From a checkpoint of a small segmentation model.
Model: encoder layers 6, encoder width 320.
Training: muon at rate 0.013, 9100 steps, batches of 64.
Data: trained on cartoon faces, 101725 training examples, 5.7 epochs.
Rows from block 3 of the encoder of a small segmentation model, named by matrix and row number. Rows with one number within an expert belong to one neuron, the router's apart. Each number is 200 + 40 x the weight over its row's rms, rounded and kept within 0 to 999. All counts start at 0.
Before each expert's rows are labels from the 100 images, of 14976, where the router gives the expert most weight on average: "lies over" is the class under the peak; "responds to" is what is common among them. Only what is clearly more common there than usual is listed. The data: cartoon faces. In brackets: how many of the 100.
# router: router (encoder.blocks.3.mlp.router.weight, 16x320, trained with AdamW), inputs 0-63
# up: expert up (encoder.blocks.3.mlp.up, 16x160x320), inputs 0-63
# down: expert down (encoder.blocks.3.mlp.down, 16x320x160, transposed), outputs 0-63

# expert 1
lies over: skin (56)
responds to: orange face (80); orange hair (27)
router.1,208,209,206,251,237,190,180,183,190,177,194,237,211,261,242,224,208,182,239,154,228,229,222,232,217,140,256,188,217,227,286,205,182,184,195,195,184,149,203,252,205,167,183,207,192,215,121,197,224,261,158,128,186,170,230,218,183,217,198,160,197,134,245,202
up.0,98,210,142,130,252,223,235,229,199,194,208,109,270,243,223,186,132,203,185,259,174,197,256,153,227,166,250,142,216,209,268,263,266,261,218,279,226,193,237,152,216,161,206,210,173,283,218,213,143,163,195,242,149,228,240,217,208,170,213,243,190,213,155,268
down.0,150,242,246,225,176,182,100,200,195,260,199,200,234,240,227,172,238,250,228,178,245,228,196,209,208,162,281,209,251,185,142,157,204,189,245,185,249,247,249,169,238,151,214,184,245,212,220,202,163,198,215,148,209,227,167,217,168,216,184,251,175,156,190,230
up.1,213,244,240,186,243,177,215,242,256,125,179,223,246,157,188,128,202,191,157,159,237,234,164,142,231,147,151,240,245,199,172,156,200,298,211,147,231,177,286,183,238,218,171,161,173,146,196,202,170,249,223,215,216,208,244,219,167,227,183,236,206,128,181,217
down.1,259,155,179,220,198,144,267,144,233,223,141,216,232,203,169,168,185,174,183,201,254,275,263,273,177,169,137,224,228,157,201,259,128,208,214,176,229,219,253,166,207,126,233,250,183,237,208,213,270,177,227,173,213,159,213,183,264,179,157,238,207,177,141,261
up.2,224,218,183,208,267,206,228,196,192,155,193,117,196,306,237,216,199,209,203,284,173,210,180,227,191,195,198,219,185,185,190,170,235,190,168,206,243,159,201,220,223,235,291,111,223,210,203,210,160,287,283,229,174,164,140,190,201,221,178,207,256,176,217,274
down.2,206,219,208,170,212,177,196,178,215,272,305,173,127,192,201,268,227,179,186,254,244,192,168,198,242,199,168,245,247,231,158,164,188,222,205,182,190,180,205,273,227,243,249,224,221,164,227,208,303,253,166,238,183,144,168,194,211,219,228,218,172,141,287,169
up.3,184,247,196,224,233,226,203,164,127,170,183,139,222,240,220,102,148,235,219,169,181,239,221,208,242,114,173,209,236,186,172,212,183,239,181,220,258,200,144,191,177,225,129,250,143,141,134,223,163,215,220,216,167,175,196,225,130,183,191,243,184,230,242,234
down.3,112,200,221,189,208,248,160,151,196,174,250,158,189,262,196,117,205,259,170,211,215,190,205,190,233,195,238,149,177,222,205,222,214,199,245,181,253,338,231,242,193,227,208,216,206,204,171,191,253,219,205,191,185,153,181,173,219,205,190,151,161,184,144,211
up.4,112,171,179,245,209,293,175,227,170,190,212,197,239,191,197,179,212,203,227,253,143,199,214,182,200,161,279,253,215,164,236,276,208,235,206,205,220,105,184,305,234,227,170,233,203,190,125,295,223,172,196,153,273,186,161,204,228,122,172,141,144,254,222,196
down.4,192,199,224,173,186,253,227,232,197,154,236,106,248,142,190,196,209,192,208,177,245,169,155,258,257,183,181,277,210,176,233,109,220,174,236,267,231,189,190,155,230,176,200,189,193,232,203,208,233,232,190,141,187,169,238,241,224,139,180,244,204,183,237,201
up.5,159,203,189,191,177,186,169,208,197,266,162,182,147,204,156,208,168,248,186,201,255,189,198,219,185,224,251,150,141,216,292,212,247,234,207,157,193,197,267,170,207,282,201,258,224,198,199,228,129,232,254,153,217,197,160,189,294,212,162,204,343,193,247,174
down.5,250,208,258,150,224,206,141,117,136,188,206,218,233,112,270,263,274,231,194,204,147,213,235,155,205,230,200,231,179,267,175,192,173,187,264,179,200,234,132,159,287,180,236,298,230,178,180,177,225,191,197,257,208,225,178,197,258,234,206,140,177,257,176,198
up.6,248,170,162,220,167,208,160,209,170,113,204,180,176,264,199,179,142,294,199,317,166,173,170,202,131,250,174,209,200,166,256,198,228,187,191,192,156,213,237,226,216,227,180,204,159,265,225,237,159,173,236,150,231,223,256,196,181,268,152,213,208,177,195,246
down.6,152,222,215,139,128,161,189,325,272,149,109,260,152,249,135,113,258,207,203,157,180,239,195,202,191,193,196,248,192,217,172,288,197,193,194,160,145,224,208,216,251,165,265,139,204,223,224,182,195,196,251,251,241,210,190,259,159,184,181,218,175,229,163,211
up.7,212,225,223,214,147,247,226,133,246,158,290,95,171,190,216,169,254,271,188,150,196,203,146,179,239,199,172,213,166,189,223,178,205,253,159,228,187,116,229,205,243,171,212,265,237,116,184,195,267,199,215,189,227,188,169,220,190,147,307,164,200,215,188,232
down.7,146,204,196,200,183,221,221,166,186,216,155,218,137,185,275,228,243,168,265,184,240,209,154,234,227,177,252,263,103,161,166,190,159,169,267,216,279,206,171,193,269,203,234,104,183,187,238,184,183,178,260,255,186,147,286,198,163,261,217,244,180,191,239,218
up.8,151,154,212,186,135,208,240,215,193,231,182,255,191,187,183,227,252,209,192,203,229,188,225,240,255,184,226,228,240,182,285,206,241,75,146,267,232,189,159,218,192,162,163,190,171,215,177,194,240,163,227,259,139,230,243,268,232,198,137,179,184,210,249,239
down.8,153,178,233,181,182,135,226,207,220,201,146,139,205,251,240,270,183,250,129,140,201,148,209,202,206,176,189,186,170,159,140,186,150,178,154,267,182,201,214,165,241,183,194,213,146,172,268,165,153,188,152,194,265,216,248,138,153,219,226,211,295,250,209,145

# expert 8
lies over: skin (44); hair (32)
responds to: beard (44)
router.8,184,226,135,183,165,185,154,182,182,230,166,171,225,272,259,224,194,151,183,162,128,184,240,270,217,203,193,198,269,147,239,210,79,168,217,216,176,237,180,250,130,216,262,157,141,295,230,222,219,212,186,229,189,186,282,176,226,237,207,169,187,193,248,209
up.0,175,208,211,189,175,229,157,124,141,119,179,213,255,129,191,109,168,225,183,163,235,188,150,168,153,141,144,244,139,227,191,214,200,223,248,171,232,111,210,156,183,185,154,222,199,231,196,169,182,227,252,276,179,182,241,179,217,179,199,140,139,258,287,171
down.0,153,238,147,178,175,153,234,172,226,209,241,200,171,189,194,188,213,160,225,209,212,231,132,214,169,217,202,202,234,212,241,189,177,237,195,179,105,238,226,226,270,217,189,137,220,227,261,140,240,265,205,212,184,202,186,164,204,244,227,214,127,176,224,195
up.1,164,179,131,137,283,217,218,244,192,212,170,207,159,184,203,236,209,137,210,238,151,264,234,184,206,169,273,231,147,212,274,160,212,246,178,209,186,190,153,248,202,140,193,178,233,227,222,214,143,281,189,288,195,182,269,166,207,146,204,199,184,192,231,180
down.1,254,237,217,228,285,187,183,215,273,228,164,226,155,240,206,195,116,156,201,185,200,205,267,155,179,215,185,227,162,118,231,231,215,221,207,182,178,196,79,200,244,230,204,203,153,198,247,193,279,206,197,243,129,142,224,224,190,190,194,241,165,154,190,134
up.2,234,229,243,125,237,144,167,150,156,166,202,229,237,259,243,185,208,224,180,238,261,228,186,132,203,185,180,202,220,199,224,90,225,251,214,232,230,152,169,256,245,162,214,251,274,230,242,223,149,225,312,270,198,182,262,173,250,142,200,283,187,274,204,173
down.2,137,217,127,206,211,144,179,201,249,203,160,117,205,258,180,153,193,225,200,223,281,199,206,227,186,153,224,184,258,198,172,290,152,159,178,251,164,228,239,197,213,165,201,239,191,224,146,185,277,188,145,121,226,171,160,216,272,202,172,188,175,196,171,210
up.3,143,216,214,299,181,200,182,249,189,239,182,257,236,109,248,143,195,167,134,268,205,199,194,188,169,154,184,162,193,248,213,216,219,217,134,174,180,167,302,278,247,156,148,197,175,188,172,214,266,204,191,243,139,206,164,136,212,195,106,185,224,170,202,214
down.3,198,184,169,135,218,208,177,216,193,214,127,147,171,194,229,205,151,128,179,257,252,193,225,223,150,236,349,189,196,221,165,187,231,141,200,203,194,221,182,180,223,139,269,158,176,181,251,206,209,207,220,214,196,179,249,170,243,220,213,179,170,187,203,241
up.4,217,281,187,151,188,218,164,175,153,257,273,184,193,201,223,188,209,146,232,278,228,303,133,193,251,203,213,136,159,150,227,201,271,226,210,239,232,282,219,192,183,142,212,218,190,190,176,163,177,180,176,218,232,128,177,215,176,162,159,244,204,152,149,231
down.4,162,261,158,232,131,180,199,207,173,261,189,179,263,178,117,161,263,205,251,140,205,278,182,181,150,172,213,223,162,231,227,207,198,223,216,182,217,137,217,210,157,269,232,237,155,170,184,205,204,186,122,165,196,227,153,203,198,213,219,90,233,169,182,189
up.5,206,187,205,236,159,143,182,161,242,137,186,168,215,140,262,190,217,268,190,176,218,126,227,196,165,174,226,220,269,180,163,190,215,246,237,165,209,216,272,219,191,213,171,194,207,255,223,227,218,158,223,164,255,213,121,161,160,199,189,188,125,243,134,219
down.5,237,169,261,297,154,175,223,130,206,240,211,106,133,200,136,197,229,224,214,245,265,204,137,233,179,200,213,213,191,193,202,195,142,244,180,196,187,226,250,210,202,220,175,214,225,261,218,195,203,163,258,177,204,196,170,119,217,198,200,176,237,192,181,165
up.6,282,194,182,165,173,228,188,193,158,160,208,138,173,183,179,153,240,117,225,155,161,187,95,87,184,167,157,186,137,271,233,238,140,207,249,258,200,154,262,165,181,210,295,184,267,163,248,190,192,247,158,216,199,249,204,252,258,200,209,162,226,210,206,194
down.6,169,158,220,306,239,276,221,194,194,198,188,209,233,213,217,170,157,110,185,217,235,211,191,224,229,205,239,236,157,199,172,253,189,228,252,203,170,198,242,256,234,179,193,233,182,188,267,206,151,249,235,219,145,174,169,193,214,254,185,208,189,268,153,163
up.7,195,202,244,148,165,144,153,112,239,239,282,236,166,243,200,189,173,194,224,234,204,168,159,248,217,169,209,143,193,175,198,214,234,248,202,219,250,207,290,179,103,228,230,255,219,218,242,233,163,194,247,167,223,153,155,134,268,215,269,240,267,210,239,178
down.7,218,263,152,243,187,165,240,135,176,251,146,170,250,179,151,175,194,153,225,201,259,129,179,137,255,200,177,109,239,215,201,176,244,249,193,211,208,157,223,203,236,254,197,214,166,180,172,161,201,212,180,125,214,249,208,222,204,167,257,151,242,235,194,191
up.8,210,236,167,152,170,259,186,175,277,179,214,219,197,200,227,185,192,228,245,182,273,198,161,307,230,122,132,225,239,177,198,151,181,159,227,224,189,239,240,176,169,217,212,218,185,174,251,208,179,301,202,140,257,169,184,259,233,229,179,234,216,206,219,224
down.8,195,215,186,235,149,155,176,197,163,206,253,223,166,169,246,194,228,224,130,166,196,220,238,162,160,277,246,234,192,249,247,213,156,180,119,251,156,152,178,240,239,230,236,211,241,204,173,261,216,213,263,168,198,215,152,208,179,241,224,107,232,192,168,189

# expert 5
lies over: clothes (50); hair (30)
responds to: white hair (43); grey face (35)
router.5,212,244,225,148,195,138,185,137,129,279,282,215,169,150,211,236,197,226,162,185,153,263,116,180,216,192,266,225,108,269,108,217,184,190,107,261,193,226,247,231,183,218,199,212,163,183,235,158,142,233,230,191,228,157,219,191,210,291,211,228,215,173,289,199
up.0,178,177,134,122,201,263,179,136,158,181,217,147,179,164,150,181,198,158,155,192,204,175,162,162,195,186,173,139,217,178,248,208,288,226,190,247,279,149,119,234,227,207,173,172,185,233,130,183,126,166,175,185,186,213,265,231,162,220,257,292,134,92,173,120
down.0,238,220,227,175,250,242,204,167,246,125,202,137,195,154,180,163,164,304,180,199,227,223,201,184,281,160,147,202,204,191,320,126,153,214,258,198,190,274,123,208,136,222,281,196,269,193,168,235,115,132,247,133,199,225,163,168,229,197,222,255,207,177,177,196
up.1,199,231,160,239,190,205,220,179,174,144,234,211,186,173,156,175,175,162,231,166,123,180,217,99,154,203,213,240,230,217,206,194,180,166,230,207,185,301,202,179,232,184,195,174,272,150,148,170,222,250,201,271,114,179,228,193,181,179,242,223,241,183,219,126
down.1,237,92,198,115,152,245,224,213,184,194,208,226,232,118,220,143,198,264,185,221,243,272,212,225,217,214,196,223,211,197,176,189,165,220,189,255,295,200,127,159,135,212,188,186,67,317,221,135,270,151,169,132,190,190,210,106,185,216,228,227,231,174,204,170
up.2,165,227,158,212,215,187,181,177,191,127,171,193,234,222,203,154,149,213,122,171,208,124,266,139,252,214,234,191,200,268,173,225,215,205,130,268,175,209,154,205,216,225,146,244,188,166,143,146,156,211,200,203,231,254,138,218,218,250,208,185,151,90,135,195
down.2,251,245,175,262,220,193,272,139,187,269,132,226,339,196,181,243,286,229,229,230,250,180,124,175,210,200,173,166,212,141,216,164,221,190,179,174,165,212,126,140,262,243,224,267,189,173,207,134,231,225,242,260,179,245,258,219,141,209,151,199,209,216,179,200
up.3,205,209,206,242,205,187,122,159,244,174,215,207,203,211,195,193,149,206,148,245,233,261,94,180,240,273,151,179,154,185,191,262,148,201,179,259,242,110,168,255,256,200,203,143,187,212,220,175,185,254,186,193,208,171,202,252,166,205,124,207,179,214,185,250
down.3,208,210,196,264,184,222,183,269,237,192,215,240,271,225,181,130,198,202,142,198,215,146,138,200,185,205,168,204,175,212,259,200,160,123,177,225,159,171,161,154,261,217,176,140,205,203,191,190,267,175,196,248,245,149,238,246,229,217,196,222,196,220,183,192
up.4,187,218,172,116,185,210,200,173,186,165,249,236,186,143,113,201,263,176,154,175,115,206,186,239,212,220,246,180,228,144,184,213,231,247,235,292,208,234,164,236,94,169,212,265,171,146,222,186,157,222,177,240,241,173,173,158,199,260,119,292,160,249,158,202
down.4,206,231,174,182,215,255,174,210,246,170,202,209,188,224,200,239,224,274,183,163,247,208,169,283,194,247,220,289,211,175,188,184,230,254,257,205,202,233,210,154,189,193,159,203,247,207,181,263,227,230,215,217,199,212,157,129,260,159,212,189,172,215,166,216
up.5,165,207,183,194,243,182,183,168,153,228,215,176,188,204,180,238,206,214,251,200,186,178,248,127,171,208,201,168,163,215,142,111,263,107,148,207,173,240,249,145,235,180,192,146,134,210,211,221,265,184,180,192,152,228,124,172,165,184,172,202,171,268,144,192
down.5,199,215,117,220,255,184,198,195,208,190,264,187,226,188,134,170,183,126,281,193,243,220,190,224,165,120,164,159,212,206,152,179,152,267,187,244,215,231,138,212,221,145,177,160,216,209,244,125,212,170,142,163,127,180,236,158,239,206,260,200,191,213,150,224
up.6,239,198,182,152,163,162,233,166,182,161,263,195,171,98,130,253,218,206,238,159,217,188,211,191,201,129,150,269,119,202,206,72,183,226,197,224,180,172,244,150,205,209,186,182,162,121,257,202,250,176,188,175,207,227,207,167,270,168,141,224,187,244,202,149
down.6,170,272,154,207,136,204,209,180,184,190,244,163,225,271,206,149,180,187,183,145,206,239,210,183,256,171,254,303,190,197,250,141,230,142,215,67,114,224,192,190,200,220,245,252,213,255,233,186,220,197,208,176,204,121,188,226,180,209,215,166,144,273,123,215
up.7,211,177,265,169,225,301,227,253,178,188,240,149,190,184,199,249,184,258,237,286,253,249,242,170,264,226,150,225,188,142,183,275,223,172,194,183,269,212,121,190,141,205,196,195,164,189,209,233,171,178,181,139,249,192,274,181,222,178,193,184,196,274,199,265
down.7,207,215,265,182,204,220,257,183,201,145,252,208,208,172,220,245,176,193,177,184,273,199,149,307,164,145,177,157,171,243,106,205,200,229,133,230,217,231,203,146,172,183,148,191,180,181,192,202,153,224,191,221,189,169,177,244,261,252,164,226,263,207,147,153
up.8,218,208,157,145,73,216,209,201,189,178,250,263,298,219,157,212,141,189,195,208,175,241,216,198,246,184,207,188,176,205,239,145,173,225,228,195,170,180,181,124,214,160,194,180,199,182,193,131,240,187,243,242,193,217,243,193,253,206,150,194,199,144,212,207
down.8,206,190,295,109,206,230,196,169,208,233,191,236,281,202,183,117,254,247,214,212,165,198,195,196,244,136,216,197,214,249,182,182,184,179,156,202,163,165,208,117,245,171,238,242,178,174,180,179,196,228,292,261,181,229,201,203,190,206,145,196,209,151,154,227

# expert 14
lies over: clothes (32)
responds to: pink face (40)
router.14,313,163,240,252,220,197,208,163,221,187,141,202,114,141,125,201,212,207,241,199,207,190,171,242,185,145,298,256,151,202,205,212,181,222,236,203,260,233,161,222,153,128,190,175,195,223,247,242,233,153,192,201,207,154,181,179,170,244,216,220,207,327,183,107
up.0,273,175,157,170,200,230,206,175,220,199,161,202,257,205,158,231,216,215,156,168,207,231,150,166,205,210,171,249,147,267,256,172,205,231,223,174,241,178,235,214,208,167,255,241,175,211,220,130,179,228,255,194,182,123,264,142,184,256,150,214,192,251,158,166
down.0,172,166,129,215,133,220,167,143,111,161,213,82,236,156,213,153,129,215,279,266,187,205,267,193,253,258,206,200,217,204,172,209,139,166,212,170,148,251,202,230,227,232,225,304,164,178,191,176,264,156,225,173,172,167,224,207,201,228,232,162,89,296,177,183
up.1,147,153,192,172,243,129,228,194,225,207,235,203,236,191,168,245,193,220,195,211,162,214,181,190,205,199,226,187,279,257,167,234,199,181,209,243,234,209,294,197,224,208,200,153,221,164,185,187,186,215,177,225,105,228,213,199,156,217,158,171,209,201,226,230
down.1,242,126,199,169,191,241,228,193,186,240,167,244,210,151,232,249,243,195,192,245,218,237,150,213,142,187,177,173,262,188,170,209,209,203,177,207,205,182,102,221,129,111,206,232,222,194,262,93,260,115,155,200,243,216,204,152,161,233,147,165,237,279,130,245
up.2,216,239,199,177,195,159,177,255,224,183,229,167,136,208,115,182,239,156,209,208,194,318,125,199,160,225,179,243,139,196,132,146,179,176,217,142,265,196,178,187,242,196,176,191,195,208,196,299,113,193,133,173,225,120,297,173,218,107,185,263,219,255,273,204
down.2,275,202,225,204,263,171,232,233,190,256,158,251,303,211,179,219,253,165,235,192,192,195,168,241,248,235,148,238,188,247,242,226,154,209,142,70,216,110,193,108,187,195,195,222,179,219,187,123,196,126,285,193,119,215,255,229,161,221,182,184,199,188,137,165
up.3,181,149,156,168,265,141,263,221,220,222,130,209,207,196,225,134,175,211,224,181,198,225,245,193,147,233,135,234,233,194,241,196,184,222,200,179,244,175,278,194,160,216,207,296,169,209,175,177,173,208,251,235,165,186,197,239,231,165,190,242,192,182,206,269
down.3,247,264,207,242,207,141,144,204,223,157,197,230,264,233,182,174,197,207,258,182,282,204,278,239,189,227,216,177,214,245,227,216,282,253,206,246,227,243,256,87,156,204,201,156,188,227,143,182,203,129,202,199,127,155,159,210,194,173,124,186,137,242,178,144
up.4,189,168,193,252,229,153,240,200,195,173,166,136,218,218,174,124,172,189,192,186,205,178,204,211,213,157,223,136,251,230,228,166,150,256,251,186,180,151,123,217,214,240,156,158,259,192,207,178,193,184,174,240,209,207,203,169,162,160,250,173,230,243,208,176
down.4,172,165,211,181,187,198,80,144,211,216,256,207,186,183,225,194,181,220,162,127,193,216,148,199,226,255,190,173,244,215,241,210,189,221,190,211,224,275,235,208,206,158,185,174,216,188,150,243,221,174,126,150,124,217,184,124,249,177,213,198,196,188,225,118
up.5,212,271,247,177,158,126,176,207,263,92,199,190,216,217,214,251,135,195,171,205,218,176,185,241,204,205,151,204,142,171,205,229,228,166,122,224,239,171,163,282,207,122,166,235,219,171,225,195,185,245,250,210,247,220,278,216,140,210,288,241,181,197,238,193
down.5,214,183,162,228,201,172,196,193,219,171,182,250,192,175,214,160,119,191,227,199,214,229,250,147,153,202,219,154,255,199,136,168,244,218,245,192,143,162,161,170,161,162,216,243,117,237,197,253,194,235,170,178,241,190,165,171,196,243,221,196,242,255,114,242
up.6,152,220,246,220,248,180,237,193,206,267,114,188,142,197,300,209,164,173,220,229,208,168,215,272,179,145,175,268,167,266,221,199,198,277,187,160,218,242,228,240,194,169,220,235,236,264,233,281,213,263,113,144,136,214,235,219,177,109,259,114,159,251,172,284
down.6,146,196,143,192,190,257,173,173,167,128,212,152,198,274,239,195,183,137,242,197,170,218,236,154,227,190,216,236,280,156,193,144,219,142,266,248,143,174,203,111,173,196,176,162,227,235,218,201,180,213,254,199,160,215,152,165,217,208,189,241,206,233,209,218
up.7,252,200,212,236,218,239,252,244,238,142,269,217,219,218,139,196,193,263,194,229,192,208,205,217,199,222,147,220,207,213,164,226,232,242,179,194,248,246,196,210,161,163,164,228,196,186,198,292,206,212,160,135,249,174,187,216,226,214,228,193,213,271,204,182
down.7,201,200,151,257,185,198,236,195,122,218,239,222,195,241,232,268,197,275,146,211,150,186,199,240,146,184,174,173,217,212,165,182,248,145,246,245,168,258,242,291,181,166,245,167,178,283,159,220,241,201,245,170,186,224,283,204,187,162,144,228,171,232,166,293
up.8,176,207,151,175,270,270,224,206,208,103,192,143,187,200,137,167,217,100,166,158,245,184,177,135,200,238,140,194,177,251,203,163,205,209,182,205,238,118,220,185,225,187,166,175,193,146,176,251,217,131,208,232,134,242,221,283,222,158,226,215,267,225,148,209
down.8,191,129,296,160,211,201,182,229,224,283,147,224,194,215,200,208,213,164,240,196,214,163,129,214,214,123,238,184,266,222,191,207,136,161,289,178,187,195,176,229,141,244,303,186,194,164,175,140,206,231,196,208,262,175,210,165,289,200,244,233,259,238,206,189

# expert 11
lies over: hair (26)
responds to: green face (38); orange face (34); yellow hair (27)
router.11,234,163,229,184,153,153,246,235,247,233,153,198,209,223,205,116,127,212,202,196,110,181,180,262,175,142,193,216,181,105,225,227,223,199,162,176,242,236,153,227,245,169,172,190,260,226,180,300,154,245,180,184,221,147,211,204,220,213,211,132,224,285,259,236
up.0,286,150,229,125,199,252,232,184,200,226,297,208,216,212,193,150,209,210,198,150,147,136,203,172,171,300,161,168,241,190,132,214,168,199,254,248,160,238,189,140,151,190,211,243,124,192,174,203,209,168,223,204,272,340,168,183,195,200,205,209,184,204,234,243
down.0,224,221,89,228,165,224,235,221,188,221,238,231,222,219,208,203,201,269,150,162,241,156,302,179,155,170,192,153,190,249,184,223,184,160,198,200,198,204,142,273,175,212,227,233,223,171,210,138,248,224,180,140,225,269,190,203,190,161,242,161,229,202,243,214
up.1,198,225,184,217,276,188,193,151,155,222,193,161,168,149,269,218,155,215,241,192,235,171,165,188,208,142,196,253,145,246,206,238,203,202,218,193,203,176,230,224,158,121,205,196,189,194,204,165,164,265,187,285,231,179,206,230,135,208,239,129,250,168,156,275
down.1,312,179,167,206,242,166,185,251,172,119,224,185,133,201,188,171,265,196,146,166,162,235,173,185,271,262,177,202,212,217,154,172,151,178,175,271,162,220,308,183,224,159,230,210,145,175,144,197,192,277,171,148,169,255,204,188,188,153,244,226,240,196,171,235
up.2,251,307,191,224,192,212,222,105,214,211,183,202,199,186,203,150,174,255,157,177,250,164,203,167,199,191,203,153,199,175,220,261,209,229,168,195,211,205,240,160,223,149,236,230,263,261,219,276,135,173,240,148,217,146,244,156,188,186,154,199,159,247,248,218
down.2,153,172,130,193,178,157,218,189,187,223,162,182,180,273,122,130,253,242,217,156,168,193,206,216,171,339,197,232,249,209,100,266,235,234,218,270,146,206,180,164,134,209,115,186,128,221,271,228,186,158,118,206,244,160,181,217,185,177,220,224,229,205,239,234
up.3,187,219,181,215,254,248,152,172,226,219,121,185,209,234,248,174,155,221,184,221,186,247,106,201,263,165,192,206,216,161,221,245,239,141,217,247,232,201,181,253,218,252,169,164,287,216,196,199,237,195,165,250,187,223,170,243,197,186,205,199,228,184,227,169
down.3,224,170,234,170,156,203,228,285,138,222,202,212,161,219,144,202,101,189,177,245,126,248,227,239,166,207,234,173,192,226,125,165,201,117,229,213,188,211,128,242,235,247,228,149,207,268,120,210,257,195,177,225,142,136,211,228,210,167,233,150,179,207,180,332
up.4,176,197,236,204,171,153,226,200,257,272,151,203,181,242,247,158,140,215,199,205,196,249,253,270,217,226,201,254,185,188,187,241,224,155,246,251,209,277,210,206,167,278,208,157,185,212,217,211,225,221,215,272,156,178,223,275,225,144,211,258,225,185,210,258
down.4,274,174,171,179,170,246,149,208,201,262,254,154,164,238,175,208,186,204,216,136,189,193,236,252,224,145,139,140,281,207,253,141,175,161,206,220,212,228,196,128,224,182,148,182,160,224,199,232,246,142,157,143,171,220,215,198,246,207,174,168,180,176,212,238
up.5,152,195,208,201,161,268,254,206,164,198,235,236,169,221,173,185,286,185,197,194,246,155,178,232,131,236,254,273,170,232,190,279,179,247,199,188,152,154,194,179,176,162,206,187,173,199,223,194,159,241,236,188,283,229,272,284,156,200,171,225,231,225,289,202
down.5,157,233,282,200,143,156,190,65,203,225,155,213,235,179,228,108,183,177,177,234,175,171,221,197,237,222,208,207,142,241,142,248,211,194,144,191,197,135,224,178,141,198,256,182,169,209,269,215,162,190,146,254,270,212,219,225,194,244,290,185,160,253,218,177
up.6,226,170,201,259,192,174,252,143,178,202,173,174,225,201,181,189,195,260,200,221,188,193,251,232,155,227,176,181,176,192,208,203,263,186,206,214,188,227,165,150,258,252,149,224,183,128,237,164,234,211,210,223,218,203,164,145,173,299,152,154,168,111,201,164
down.6,202,183,181,119,136,153,205,289,186,181,252,184,186,217,211,235,153,179,155,189,214,175,250,268,159,234,198,174,187,180,219,185,224,167,305,191,242,216,225,264,182,110,230,263,181,178,233,219,236,196,233,196,190,253,117,173,212,146,283,187,149,134,127,163
up.7,169,202,221,217,210,165,232,294,170,213,225,189,194,181,183,84,183,186,186,269,274,252,211,166,118,133,137,240,243,176,186,237,270,222,219,221,63,209,134,218,176,152,217,228,185,96,177,182,199,285,217,214,239,216,202,276,153,167,262,152,224,173,177,237
down.7,95,224,182,179,228,225,245,217,207,222,186,147,240,223,247,117,174,193,253,195,193,233,267,209,141,214,224,209,245,187,181,86,178,219,235,196,187,251,166,119,194,161,194,232,206,193,189,189,225,71,183,217,180,134,280,265,212,166,163,191,177,246,165,232
up.8,143,222,202,188,149,222,219,245,179,132,153,205,222,234,179,132,245,190,165,186,203,208,255,146,225,234,208,212,189,130,250,206,224,192,181,191,222,104,162,239,183,179,200,157,196,197,200,166,177,131,200,253,157,162,215,262,233,182,138,166,216,168,175,193
down.8,180,162,170,232,229,203,182,173,154,206,189,182,177,181,168,171,151,230,145,141,212,158,210,225,271,173,240,142,204,196,272,207,197,175,177,232,194,205,245,214,176,172,224,277,162,198,214,216,188,200,216,146,87,208,224,123,237,244,178,195,253,277,196,109